{"arch": "dit", "model": "image flow-matching model", "dataset": "gratings and oriented noise at many angles and scales", "train_examples": 197500, "image_size": 32, "horizontal_flip": false, "conditioning": "none", "objective": "flow_matching", "cond_dim": 256, "logit_normal_time": false, "norm": "layernorm", "activation": "gelu", "mlp_ratio": 3, "head_dim": 16, "fused_qkv": false, "qk_norm": false, "inner_norm": false, "patch_size": [4, 4], "layers": 12, "width": 256, "positions": "rope", "optimizer": "soap", "beta2": 0.99, "lr": 0.0034, "beta1": 0.95, "shampoo_beta": 0.99, "eps": 1e-08, "precondition_frequency": 50, "max_precond_dim": 1536, "one_sided": false, "adamw_lr_other_params": 0.00071, "grad_clip": 1.0, "steps": 9800, "batch_size": 384, "epochs": 19.1, "lr_schedule": "step", "warmup_steps": 190, "weight_decay": 0.3, "adamw_weight_decay_other_params": 0}
Rows from block 8 of a small image flow-matching model, named by matrix and row number. Rows with one number belong to one neuron. Each number is 128 + 24 x the weight over its row's rms, rounded and kept within 0 to 255. All counts start at 0. Numbers have three digits each.
After each neuron's rows are labels from the 100 images, of 14848 (inputs lightly noised), where the neuron reaches its highest value: "responds to" is what is common among them. Only what is clearly more common there than usual is listed. The data: gratings and oriented noise at many angles and scales. In brackets: how many of the 100.
# fc1: MLP up (model.blocks.8.mlp.fc1.weight, 768x256), inputs 128-255
# fc2: MLP down (model.blocks.8.mlp.fc2.weight, 256x768, transposed), outputs 128-255

fc1.215:129145089109121128099151104150098109134132099121113145166155082106184146137092174158131173099153127152122159085114131102143137085110104170157130126141110142143136156127150136141152155113117163128140144182093105111125130111101127109147104100125133119090165084156091144161177105150131124108154123152116109098064114099110094128098125148124119094101150118097165175121131122141112162120091
fc2.215:157095135134139134125120099127148142106121114148135138146126125129153107139139093167145193137144137115074122120118087148113123135157151115105105126124139142132139080130120156116107115061159149165140134149145100134108122135132109115143168109128152082154108174128108122137098136124156118146159108166161140126061135150131107127138156128112153114148160136159169118138117118117084111102156
responds to: coloured (95); dashes (45); filtered noise (42)

fc1.91:082130166136102124149108103129141113121128086151125143119093143142130120131144137103098105131107139128108100123133124124096123118158151077144121132148144136077076131123124156120138126102111127146101117156104105117099115126128126139131118136131114100144113164125175086110139139142152125071132146157151142129048095124111078106118112096160145128123110063117157077113123059138098103134118
fc2.91:117134107123127099116142076150095124130117154113132105131090146124129130126116144124125110132191115159140164185125129120146142139140083129134173149108136135124083132140113125136140133156159128121119104149145079138180112127139142137107130112132102103101150167163087126127143171136114121144138153102152119067122131158141110127091168132170115139130161132106192090113125093119131117129128
responds to: windowed patch (100)

fc1.520:141168104126122107092125145146179110136159118145120126135109142132155156139141140144119141113137123112124159150123122077119132119114099152172115128133146124124173196164150140125106132109106149139102143150101149126122128157152144130135091152112139137105134154104132103099088145158126145109137145158151101128131123134118138141099101138134140127138105146136141127134105071122101123167105
fc2.520:093134188129135109124109107127178108131105121107131115115124152113131127135150115127113124125125143125148161160121146159120151080140196104147123169122140120087090047135124156124122149160114136106138126148120134151080112125132125165121097140136116125115109176179099103118131106153102124128084101104117124128084137139093124133137144104164119134134118156133124110130152116088118162096177
responds to: dashes (82)

fc1.417:168102121123146111130109131162129114160101128196130119106108124144107131147132155120137130189106164118139140138164163121089147128126133140095084251119162115121123135132122089103156181121114139130115104116139144162137154142152069144156114118137104161084122120109115120123109136116122143106125139125148158135122170109154120125100121109126131151122111101135136118122107131163152134160141
fc2.417:087098143115113141123113098120098135154162096108127149117148112167130082124105079134145131140147148138125101110103133176081117132108091116101102250175125129112153109110098129125185140145115131082144133129126118109111116137086171129101105106095149115096112120105135135136173139147111142102126132155155103138117134171147159115123096103140135156111088149141095163115133142097088107163124
responds to: coloured (100); dashes (86)

fc1.618:155153146147107121056158123108140130117114112154127114118112168117155105156098151152117144142100132127078118136123128098127151151118155161156123132125109116126121102120136103111123126106089098148157138156135128118188136104119135102090157091139202089134133103136136132099152117114103140112167103117139127108147122076096080113125141121123126137120096153151161106142162140105129129073078
fc2.618:179129103134115114098061147165159137131115114121120135143130148114119157105123106178160125097123129141092144133129124122118148126132139109101131136104128118120148150125129163131132101138097102121150145122114096112160137155129103109106100123122180101125121164126141105137138123156140112156185156135109154144172132138156122129135102118118136108149098189063172147103144140149179150167184
responds to: windowed patch (53)

fc1.675:155174111136127131128134124132138169125125128144109116144090126102094162144135132146132128107153135118093111123143124092127146154156104121101144121119132119123140128114144103132180100103143107111137066183102152173140132118142157114127121111141109149103092154126132132137142153135114129140099113133121058142128119128104134124039173071103143122126119120082103124086138118143127084136108
fc2.675:145118139122109126123139144141119090134124117096131102110081109137069154152132111125146114110119121142128107145119115112108077133140094116152116102108108141114125121123126143157117150149145063105146109170139084143119114112113099155131130168113134134123124069123148135134122146148151120133107125149144057101128123088133137122167125168168129104129149116189074158133160120137129107110135
responds to: dashes (76); very fine (50); stripes at 15 degrees (27)

fc1.745:128146128127160133143135122149163109110111166139127147136087114132151120148155110130125126148105137068114110127154126095173160110106124095141067145105132129130122138137151136091093095109118113160113105156199169149124140140140090123095112073113144160164089085181130118124169112087131118116129116186152139123137150139146105127125161097115139156119119133101150105133175107098140134158095
fc2.745:125110140114105143121139097135127135130128173142130132106068135119109122122166148165135125108138154132114134106139151091104143114114122093135193122086137119144118129099116121118121151177123128088114091089096128133127150140130144105162106115118079158133122167079167125119150115127122112134158151113137118104113118111128096136112063138116157147112109110113096159135165138114137114116174
responds to: square grating (52); stripes at 15 degrees (27)

fc1.713:100113172130137105145159113083111118143134081140120139096095146138132089069107115104128110104186118139136085104081124098164098131134162104117167151123132147150125133096145123141127102154120146094123118088165117117115122121126129148152142151158136097126128083164142142143101116161152128165137129102153130143079131127134164115178115126154098122105126105169112120100116092088113090097089
fc2.713:093151149122150125125107152135143135108124123129120123147064149095142107132157117121133134128205178121130108104164104129085176142144128110135113151110151129119095091128126098134119132103118132156109112101085130100144143149149125163128132122111140108141161141110137132088136112129126116114156139136129174133081131111124142122120123125110169118139157116080135148123097121110134101120138
responds to: sawtooth grating (62); dashes (37); stripes at 75 degrees (25)

fc1.609:118113105126109164109095160139077126132118168141137121104117105116098112089154129098153142109115106079164117179146164151130173171106065122119108151100147138073162149132116129131150135179097121100148114116117107115136118112121134112112103119173177136118186137116092135136118151142096115121120104138110118104131113110123145141139111141137138070130152121142134121127133117121119153143110
fc2.609:174119156134120118106144162123089141119139129137130125107124123107126098115108151082124161155159139119130146134107115178069101099103113165135135138131130119143185117142128142109083157111093166097138075169154086144146129175133118140066123110117161117126154100129061124151131150153168128104127144143152092088159122145139143125103147136111104121135110088129136118137107151113113102155109
responds to: windowed patch (93); low contrast (62); very coarse (49); angle: stripes at 120 degrees (30)

fc1.403:156127126131108095121145136087149133082127143139130123133184108128111118107127125176127142131109114130120167155130151134094133124108151153101157125143077109136163105098122079122120172133167111102145098092154143141126105097120058110121191111115107071163128136128098139154099171123111124131129126153109139151084119173136192141093105135106134108104141083139161152106140107116112132082150
fc2.403:133149124139165086103122138149111128132144134146129133122187121133137125174106136200163126127093133129122137133117134141144103127105091126159119143145115144140180155135152173152113102139167129182116080090093136145157105161140118114119092115135063044120134135133141134117124179155143125150139149090130137075077123135104177118145122138101145112112133102122148152128167125145162104187137
responds to: square grating (38); stripes at 45 degrees (31)

fc1.576:115146081112124118134112125102074176105137069148123146117140130145137074128133127119115123103110125149113140096120127146112128119090149102130132158125147128078083149132146131150120129118172154140110106141124091135085145119140129125161107136140136090144138114127165123100183141118120119103152174172059058157121112098128167114113121112140111118154128093130125134107116099112144133134146
fc2.576:176141173127139107125112145126180167126135149158121140127122127127082152154141131100109156080122114125118157129136116101097110137120136166141144117128153122137160156131136158123133138132070133166139109116121091147147123165126141124098151082195093169093165150120132129135133100091083111133142158086076161131101125137155090124105143081104107121146140180148100135123181166198140167073110
responds to: coloured (96); dashes (41)

fc1.746:141100129140108123124053123149143116128105151123138129114142103134136123102124136129123144137126143132163175125116139110109115110124121109153130163146131117140163133134134132116132115184155151067105112105142127167143123104126129130099154156141100144122116119097116117103128127125167118151101119166108078136132123139115135158152146080103137107083134150123136108165106117142125125140166
fc2.746:142152102145128152091198142127128172124136124131129130112126114135137158155124132132135145142091140142113151119154120090110133198133145151131121103117112113127148138144139158109085131089153137168089113088117154123150112142146122133112087174141105127123147129158160112099125102119112132103087144103119089106114136117135131102156127180144126121148179115122122149142097118133134099122094
responds to: square grating (74); very fine (62); stripes at 165 degrees (38)

fc1.494:202179094116140111107146139137113138141143135130125116129104137123108131090105106135137128156075118106160148088149115155110116140103148148149138107136121139123113158139132172135149112107113137178124080150089097124102063112114151119129163140128125124113117169124138132111129109092180114138186098162129149104088132178119149110100092100174135130131135134151147073077140095128137099110147
fc2.494:182054119120133121097143155147147136130128136115128130139106105083151150146094150171130124117094111128145152091132125113128134081125112089138156155111080138139118109116103078137124151137114117093094079153165153137134106139124133129139122138110108156167137117106146106108133105135072120133135137098091149163103105145153171146139127151171145171099168131094109065156179134139128107131146
responds to: dashes (88); low contrast (64)

fc1.500:139121147126122103165138128166110137127115120125122136134131111139104103096125159097119156114131140146183132111143136128123154144109134176112159140097137141085181147113162112138140127138144177128133129130120127088096048136154143167110155125113146189127115136171158130165149112135125119184127116148139114135147091139095085109166110107138098121154120092110113152108128147109125168121164
fc2.500:146144158114143138151117125151118114144126122137109133108105111133109136137173106103121097139121134122125088061122127096155122157115107118101097118082133136115171120143142137110124160134150138118121069164155112110142061146114139136097112116088173155123129128099194119149115133111154130088104136140118124097143129122150100135151102103162148128109145106165113123099050151125163126129099
responds to: very fine (46); stripes at 75 degrees (32); stripes at 90 degrees (27)

fc1.557:138131153106111100166198152141131091134122120142113112125117136105115136099142130133122125111113123153101133152133120138107128129153117180119098126101104126138140084110133132108136125074144130083109122081100144163052138146124126107142148151135127113139127131136151129126139108173138126115117124143153114112140129117117147113079113130097168155128133173172152118109081158161128109112095
fc2.557:122177077126123118120097189117141142124128131123126119163142140129109138147071123127123148120158139121059153116122116169099126114126121175148130144100135125108120095127130123133140159160145145142105131115125092127115093138143139116129115126147195127126121165188075103118113118146098128105134144129128121116155114162151108117122093151139109114132132093138157146111137108121112112130092
responds to: stripes at 90 degrees (52); dashes (50); stripes at 105 degrees (29)

fc1.515:149098168136136143126165123143121142122130179129128120120105140128161153125145147109116138135093140114129124122136136141130158162133073090124128142133111113091083168140151092130155108157161126139104085132146104145131125139129124121112125147160120124131062173097167118197121102125105111122087086164139117137084118163103119114160153116146146115130145132141177123130129124126135151165127
fc2.515:140141175125139104160103125119101136133144111135133122167152137125165109170080104123128123114101125115140120173137117143127135088122164128155124138121116131141161075142130106109134140125148139108135131101172140129144104095145136135143137115144112080111125093165064130142125144096110130120081086141064135128163129152118123125099130112117108125127122157123201110088125103186110130164129
responds to: windowed patch (96); very fine (48); fine (44)

fc1.542:111104099108141160158187104157114116135125115132127128144143127179082107119139120097116124132099123090022088093111127084131122109117105137174118109089128117121110171100125097110135104159123138110103151183123101149100110121132126131124140142082174127129092142127172147100165148161125115093150148122116163093121120121126137123126130116121129126130151110132171080131105134123114104138114
fc2.542:107149154119101124128081117114129105129135147148132111123119136133146129119109140125120130127082138099074110142140136105143136124144225130130147155117137130127128136120126136121147143115140131126142154167112121132114101123125122126115125120167169111121119096183083138124131135096149123138123080130114188184146125112111126131121136128115131133138153096103134112127117078138113102091129
responds to: very fine (45); stripes at 105 degrees (41)

fc1.717:092132118137122165122154135110083138125148117129142120116110129112140197109140109143129117171124144114133126150115168132160141152094125117166093141113125157081117131126140120123146048122163116124125179123137131145151159123130149158145132127139082103133070124142125122156099119088145118092120111102081162102092115098087105137118087116135159134111143132139091118140101111151118129122087
fc2.717:117176105106149097107139145109097119136111142150151140133159108142127162120094143111121158132131101099133140134156127177105170135120105094079140138143137137114124127159134109117112136100138192128133144141126087109155168134140147109136136110117116119123142119099119160126143129108148117153126126178129089109111128153154222114103157159154148163120111110124153086089113099093116164179163
responds to: windowed patch (75); fine (41)

fc1.170:126121100120136101156108122131174143155104106138084136102146151121132124130131081108076146121108113142111145150106127085110159137125126131115143122113139150131072129101116120083121124114097102096129119133131106118167134086123166147128166144144123163146146138097105162117100157126122117134155119147073156101133135131127099128092125130104115122058140076106121119145135121147100051140100
fc2.170:128141081129132101148150120135159126116167112162141133156108144147132104098109193089127144144117177135115148146163149146130092111110138117174122127120106093117116115112121128114123121160103104149122112133131107091128101137130134130085073111135151172136132123169143109171162137140160107128135117132144139143135103139115098127142141146084124121131108102147152138135169090148165075069133
responds to: square grating (91); stripes at 120 degrees (38); stripes at 105 degrees (30)

fc1.571:108116116131115108116131139148129162156095136108135142133129145125114116057132129094114145150142159151180141108137161177161119116105111174159108138100143111127107133118166132161101109109167160151144203144155105140179145155152112109154098159150133118122109138160161104168162135130115118093143085155109165161108104145148115144124122110133099134143106133151126124114139115081109149122130
fc2.571:112141079122135100148166100139154133132129142114121121170124110109150118144150140103127103134132133128151175104152138180101108184124151148118133114088141112109124145144113143137170115092163120113133159147122105140132114093133143155153178129107154108119110109127157156118131118099104127091157151132134127083071118165088113126100171143106173139109107110073160106138158101054100111147135
responds to: dashes (100); stripes at 15 degrees (30)

fc1.216:130148098128170116131078104150138103149141110134147118099128110114114101092115138145146101104132120121144069165088117101082089116135117131184161105140141144072147161129154096128052118123155174157109111131130120133152111140131120133190126139070127141121119147109140112098142135177122136164137137143153142116100116118111101121128148130113100131113117131169130131127131101144112071124194
fc2.216:086092117121103141129156096126131089134152089105094129141142121120121063214117135186119129132123116146127097133135147084143117107142091095082111122130139140174152121102129127118141131121167159074111106117176142143178113152144114148166125161119127156114118082134177131170132146111086134078191124145089143158114126125126129123151134159120127128144097168142173151128118127148114096146111
responds to: sawtooth grating (48); dashes (47)

fc1.136:199167132129113133115096121136124121109140099165118146074140164132130073141112134150129126174112124127157116180097114110077110128121098140159140128138105125165116068131121131113105101088133153131083130161140168127132127146117102140120133124045130180167146099146151094066123166152093154145117118118193105128138105135100121107137142125140121143126098125111150097143119144160132112111117
fc2.136:153107122133128132094129104134128159133107103150130150156174143144140132106168126157138126126075109126166123169135136099152118109135128135128104122163123137130135165120137125109183136095131140136101144146143093115164138112121102105179132102172105186147111135116161139141108178152171118109144112138067082129140140090128147127147142111141125124148074134137165099108125178154123149121160
responds to: sawtooth grating (58); very fine (51); stripes at 90 degrees (43)

fc1.107:182091146145118118184116095148156125128137104135123140123135086092147091158124137152138106140091132126136118104124113114140182103148166155164113110142110110123137144137096121101142167153122127096154087135109145121099106174128117141089141170145168089159108078173109150147164156117126141094146134067190152100140136157118096109144175098128121150104112141163157125101103096138132153095065
fc2.107:164114143142111117169139093104134118120123125120150134126117117120145085082188137168150115145117135150142114143114100098134096140129071163083117116146130140164158125125135164145106101155148144147147088149144109135066161092112118119122102170106135106131133185100125117164149115135125118131153120145095132155131136098112100155140081141111115124101121173125142140171069142117168160175168
responds to: very fine (78); dashes (46); sawtooth grating (39)

fc1.765:138164145109130174137123140038112131096182147128174144106119133130096127124140092090189156127124142140144136144162143100121108127105123121120140142088142188152120086111116171122147147140133148101112082150163135147105091126190146089141128136083141157109091119102132110114084112093096203108101102118137118130149085111153088107086123128116164088121126141124113137155131157114106121143112
fc2.765:127160128117152120121137127197135124072160150106174195105155117093130147107142103135215161142129164119123127117108118122134120096158124123113161147148156185140141120155150123069126117136098110110118137100167155157124098136057116207118133131095113124144116140117105129119172146092116243117113120116131150142107152146153159124142105122109150090116153132144135108123114126132128098115132
responds to: coloured (100); dashes (71)

fc1.426:131148086128134112121109143129141095122105171142144138115154127133142116145122148149122120128135119152168122192134138133108127112127128151145104156155135131105106213154128115123081060079114139174134105134163136146136124158119130116146133128114111123154113106118163096144183084102134127128147144141135112157137135139134153132096131136115118122119149157077112171143104118185106119115135
fc2.426:119141138129115105131146085125120100129120146131135136128134128100143110104168117137127109135145136136145130154105114106160115094099162142137133136185128117133114060120122146134159156202087168093134101127127123132119147065122121109127135124120116079131113122155063150094107068188118134101128116117126092100139149129146133124141117111100116115127136132160111192132132118172118121132142
responds to: very fine (84); windowed patch (36)

fc1.669:139142133153112131146138109101107135132151062110101128141152131169146161157141089139095146099150091154127121135156109145123139134123146124170143132167126144154121111119103140148133129145087140112171176128139140140136146163154141128072127091058102093123123150134125131140119141120168150130123156162135129137085089155135090111103152072154090151107133103098150110131146109127144100139133
fc2.669:118162113118150154124125157171108129135143130117112146123135127146160142123096113144118158167157144165087162131127133144110132114118182108077076138138138113149107105124131138128111156116137166121127127211111151095128123156144106115149072123171092104120107114147155140134137143135176126131133139084118127137126160144136113131153139096165126125121153118144156167107108139133143156152140
responds to: coloured (85); sawtooth grating (74); very coarse (42)

fc1.333:125154197132124129117111121153135125132164134148135097076114166136113141127118106157113153138085121125122124159105162168127173104160095147113151127109132150083133112128109135148130080105115147136143111112113148139154161110127134106167122125159147104161148136081176129164159078090151124129180136153111149125162103130126147139149069126071146175132138135104131131158138137152153156100144
fc2.333:171108189127157160134156120135151170126115137134125117126097143111124088132061145113133150128106125157130133103111122152107117086162140110093096137092111125163140183122127140133087135124134184143134104069104157138125157145140117128156095133137177109114104134158089114115148098121104131141168125081116161136118138119101126130097178145153098127125128134111135081138150172121128133143141
responds to: windowed patch (76); low contrast (61); scale: very coarse (47); stripes at 165 degrees (32)

fc1.297:137147142137117117081152150087151134126119160134130121090091127114148117097116143141122139134132126116158125172131146101145142091112149118113117124095126120082110149132133142148095130120147143152139141096135155133130136154133124114113142130119094129135109137101111096097127173140140116129161096111093174112121113096136118134123108154146131143109121110087154153139124086141113082111117
fc2.297:113176090126127122136115135156137161129146183128121107157116114139133121154115145138138104140130130155151120105134114097089092105129079168142151117090109120138147081120114145146113134072160135126154131041118142137145129118139106162117112164125149119117090133160071113162137133077113119111112142157144135120151138128101090133091160138153144135114166070107180122107124108143131112170129
responds to: filtered noise (82)

fc1.256:156129115138066146092125131165114164120141122114139139158124161130095142136097104134124130147162144132135098143156170091152123122096131154071134153114127106165170148138120129116140178112135123124160110177086116161148171107151125130130110133113143161086149130146137131170142138117107144123085107129165154147151129168127104115147138102155126200147164120122145145146143156113154134111155
fc2.256:159128124158143156083132115137107050143134119121103091122137119168125153097174140142115117107143117135132089156090139109098155120075126137211134081083129151091158107147153147111106094143143115123152111175164137135167175124109165128137140146136138135143124133104127129168132137155149135130097118107117140096144140151129097107124115128139100136137171121141123130140146161101128133178089
responds to: filtered noise (62); very fine (54)

fc1.259:146150175155105153105133125106087132119107157106125115159145131106103160135140044132130168125132145096135094139141141138078113135137174178098140143106146175119128130161152108127137128126076159135133080097106122110093107093120109139090093132153157128136110113114144099156126152113113133141144119178109135122135120130153110132125080110132128130149129137091133096111169119105176131151153
fc2.259:096115090135144143153066102156110123143148140123119092130064127150134109104126166101115099124151120150111136117156132131098127098119153144103090110167138153164121138130105099090152120135156118134115095155095131106170138107152128138136133137164111119113126143129135139175159110108131109134100170127167105131115150148130147125136113148167146155126125152038107107140123151181138128167158
responds to: square grating (55); very fine (44); stripes at 75 degrees (28)

fc1.117:136145168133114104150118151123110130109133135105121126159137116092121118136162127084110127123152137162197150113119156195156124163072165130094112132125134142137142119124121115121150115162168128096124107132157103144120131150102141134140131133125147123137172106131120146112121109167162118099100109097074121167117132110153105118143135111137170137107149114098128110089138117139107136123187
fc2.117:148120046140129122170154141111134120123116139142129144130136121116144131164155122109144117129158122106096132107120129144111151176164071144105099129137134141171112139119125098132123122093138153143123130074132125128099170095138128131138123142110139116138121158079113133134117095134108137145137136134133119092120124120131114137125103117118131117128121110120143104126089091122129093110137
responds to: square grating (44); stripes at 0 degrees (35); stripes at 15 degrees (31)

fc1.401:131109093118107066131117127114128145139146105134139108117154123144102131164169123105163035118139144121123105104129106147134123148132121119051111105100141113134126150130114157148159152147085156094108132128106095140157122138141126088150117143051161177119115116144142092111109129140115136163148099126148089126161132121158115121131122110153114119142109125122080099081180084173084118142084
fc2.401:145126064135131138133176126145150109127121107125115130117122124122108103075140111134133125141145133121109115124138149123090137136134124101198120133134139169085112131124148142117135120135082199120132126123108129090077113133128137142122174127142155143093119127116106159122130156077129117116129107095069097136149123144100112114110143171104158127124138125158059145147175102170119136108131
responds to: dashes (98)

fc1.546:103103079135102195135159169154100116117098132130137141118139121131128142129122125113128155146125119122110149157133161132113129143104126128130108128110111130125132088108119115143134145115149155074133167133116083148079142151116124124095154146166112124142143132117161125070166132094102140127103120123123093167132132093104110147141121151129149160136138138121116118101130097124157149080113
fc2.546:152109111135135090126117166131104139126129093110120137183113130115123157103147113128141102136094108129129110074122108162145121154122113179162184134131133117110132090150109135147112149166117152144170149104155128127129061125121121132123149125171117150115133082116124153098134136144107126126119124100093138140115111114123111144099085155155124134117101108144109111118139163129136169168086
responds to: stripes at 90 degrees (81); very fine (66); sawtooth grating (55)

fc1.696:120116131139108129172128151125143078092159101128127111134124103118121126131182121141158109152118126133124169122127120155141145149190138146137139104132116139142179091076102159149181162101158159132130115104079139140169173137106106160139079114134103155153138133174151132149135089136128102122120103080128125132126152127116136102115163113101108145106131097178146134097180118145110123144097
fc2.696:151079112128128116110141091117110093127163125162136115122138127088148123128139102167139142158087164094128131117103148102171121109111117128142151119124120136091151105123127096136114096104085169121152127160146151112121134112126134091112101178086173100132145116153127114146104121155085148114097085144090153104068106148136111114150141112132124123157119133160152111124090128115128146096120
responds to: sawtooth grating (78); stripes at 0 degrees (29)

fc1.647:165093108152135097123125097150134114131132097111103142120153107133157160122133143116162108140123133101143132098120132140168122132118093126169124155157104168156145111119116134124152103142138133161112101162106139118121131126093130154079106131130133139204133156116135167075087162109170119097116162133126145141140140119129113134140135083136115119107131140093081119099117128178101108095121
fc2.647:155146086107113139126163125126149132123122109101156099135140097171168153106115128114125112139094167093122130086158117158098111144129159109095085072133081132112151187165124110162149126134142125051135079156148130132166124133115125094118166116131124135138124124116131115098108111127089119145142133109115161109129133074126148118109115158125141128093097139124078126116095132163195109151122
responds to: coloured (89); very fine (60); dashes (38)

fc1.270:116108144154115111155132154140133107121118172103123124160135138135109139146124143128105170164133114121125043112135184136136129132110112098104150129138083119159091170142148109136097120145128146142125118121103139158101123096127119148131131140139160124132114092111119142124141117075090130144133073122146092108099125100111120152132151140100119110115145123101189157141119085134146103148146
fc2.270:155157154127138133171119186121118113122107158115136136118118101134103127117132130094152123130151104120146100104146131137118125120112129072121149136115147139144125114136115135138134134117087138180158102136145118136115088164141127146127198147109134104122188159137117122149118134157162120102139177140101107143160091167143117136137088136084141162103153148182191165092106097115080133115101
responds to: filtered noise (99)

fc1.131:146110145141089120095128127104123087114155122120104109136108143161155119142077110142087127127071127118120125085101136136155151150136134107133107135106155112097136150134068123141115102168139082121137096106104135104126127098120112106142124107164150163137113090102119087102133085120118117090086117119129111110124130102145161108122117122154115115116101144106115118125121130138124121104100
fc2.131:113134090124138105122119105134144123126112149101125129106096122110104073115181135148148098124119119116117121091117139130126129120138125134102089106146131126154135118119125163117129178100139091121124145103091120133109109160125122143147106172117176181108105080119176128145123073145147123116145121097147151122099135140109148131180171114181128110122083133135117145136102188103126141145130
responds to: windowed patch (99); very fine (47); stripes at 90 degrees (28)

fc1.74:149154155169115080129098130122138156179131181129125054136149098140080129135127130132160128125113092154141105110157163168130119113125124125163093054151156170150138127098164142115152098112129135133134123102142117159112158103125134161121074101167109151122119076107143163128160148144149218114119138146105129159154154143163110088138117124109115141120112131154140122119106130143176127151114
fc2.74:142075148114136101142164096107134083110135143131121119117105078150122139104115122151129122109098128141128134116143177175136140124122154136136142087118116114127121159110139162145130140154128123112135132080124154140083142170126128161116154073116135129115085192124132032178209167124098089160128151098152148083148097130096104132149137113119116131124092138132128115146104125140066091096130
responds to: coloured (90); noisy (85); very fine (45); sawtooth grating (44)

fc1.203:053137104114131118147045111123087152127149147135145129117116164137121147149122100074133104108107119120155073176122170105144161148097102193094133165113077130134127098128147156141122092137147120092100158134117132134111131104122140135166193164124122153148104171132155100117135123133103139117160122129094113140076111124139173142111079164089157152109135122108095149138132115112123140130165
fc2.203:095146117115124118136194100137109094122110142122150129146140156126129116096123169111118113149121138128181068158133114109075125134086134200159107139103148127118149150122123127127126155105158126163127130140162126128137129146156145130162075177124102160129129095115137127130121107100176112113106103102151150099146150125106153134155171071097094153149119119151118145114152166085134102126073
responds to: very fine (66)

fc1.619:111098125140101092184131132084154110106086153124109114113157172143124155129092152132141129131099116142124123097119149142105113153112119118113109143117153128112109075099125107137117135101161125101120109152162140152119126108109143147127092156149108144182136164120113138099120143147098115077124095103112118099143141119135142110132087130101150139132125149123145121110138135168161156114114
fc2.619:073117116129095149069131095114130134120048139076144116114107166075108095108147141170090169157152130123139102167100104113157156115118074137131146130130144183139090072127110126142114134098096134083107169125146112134117123115148143123137154154137139134164134121102139146123107128153100132140108130126103131105140140099139112107141092136107149096150103113130096157148145124119167103079142
responds to: stripes at 90 degrees (90); very fine (41)

fc1.740:135157149093119105135132131131121100101141078184105169110130148098116134137106083106126121125119082092122120115194137115131168136114139137132094132103115112136135133168106158106153165112125164124181108145158133114108155116097087147146131111117135154081132135106101124080137131099129186127138089135120129122110147112136102058115131100111108130102128112119134128124132117125154134131135
fc2.740:132083146101122101103147141137102136109156098116103178134115146133114150133164193120109148103112046105133119128080118125133157133124138140127134135126147106152136127129145129090118091164110120125175116123079114107124131131134171114089119115153141144076100124126125127152080120164115181116124170112137124140126116110142108077130130133110150118163126110122123103146128118139139117139113
responds to: noisy (99); dashes (38); sawtooth grating (36)

fc1.296:129144116122123115087101102130148109132116183092123157140139146112122110157115129139131100113139147152133144116131139134108134141117119134110127145157146156159142133105144108121182070117195126104149127116116100102153065079116147144142079075170117164147123112139099162064157134113096119121127129144129116116128130126146144154163098144111114136114144127144166111094104101138164153126106
fc2.296:139140108121125111126140047134165120133155147117120151128143119135132111090142149141110141116108130164130124143111147134127110154103143149180127101157114098134117121118084161117100183162162103182111138123138172117113107169144132130155151074118129125131101111151127093110095145112174131153141140113096133128133145114123144114125143143138114132091148128179177106141094102160118141124170
responds to: filtered noise (83); very fine (46)

fc1.234:106111109134106131094148102144128127139135164110131165138154100108145101142096103097121099116135131150108117121139163150131115171125128189106112132093197124140113150135129127118161118125124111090173142110118077113130150162102145137153137109139147130152132125103088150091134126148129131168149146109133150094142129141167116138123157138124130162162124150091129108134093099114178110109106
fc2.234:116149123123154132103113108114120112110113133132114125139137108072165082127160171084119166164155141160110133151143159158141125084097155182106132133098147111126122080129110128126122112150124102124124127130149160124179160087154105142134133139122139105143128117161120120151110091095123135102192111151109148178152127139098165115120121137106116168115142162169136109095098103098157118147189
responds to: filtered noise (73); very fine (73)

fc1.135:108160127121113144111097126155116128147141103089122160146166128115085131131110136118104129143163143106142130114083126157145076140100096077178189106140106118123127134071126126118119046140179136120138178167099145110137140126133144126122109129097127145132143162126093153118144156167098118145098131121118126139121152124126132129114194139129127139083072123120121134147148197130107124136109
fc2.135:147111091132125145109166105103149105149135076149129121117137146112117109173125131143104145135143125116117145082126096155102126151120151125162114145145138115105125146161139165115115200112119123162162148135151085144139133124122158198121107116138132132103089134148125130112145154096150128089112120129120096103085122100112125119156087145134186125139110140097112130122133145156137118106134
responds to: square grating (58); fine (49); dashes (38)

fc1.268:125134117091145120104120149179145091133085171078112072128166193143079130125113137109159102114122172095125111142078149131127106141109140108131138106124084177176131130097108138129153120106132176137094116134128111138090155117116186111109148127110125149165140149119124121114088108106124124125120108142109115134131127116143146157126107110160129125142112109114127148144129133100127142115129
fc2.268:096132126082101146142150125107120134133092173156099066148152195132105141124144099125169143139117180129126123109182091106119120127114122138144125101120168163136120159127131152139126112133151147126120141117125116141062135137142057136148107110136118114158136127148114124128182102135117129107165121137117117111131103130089149168125114135172116155165150127177136141111128138125116136118146
responds to: noisy (100); dashes (79)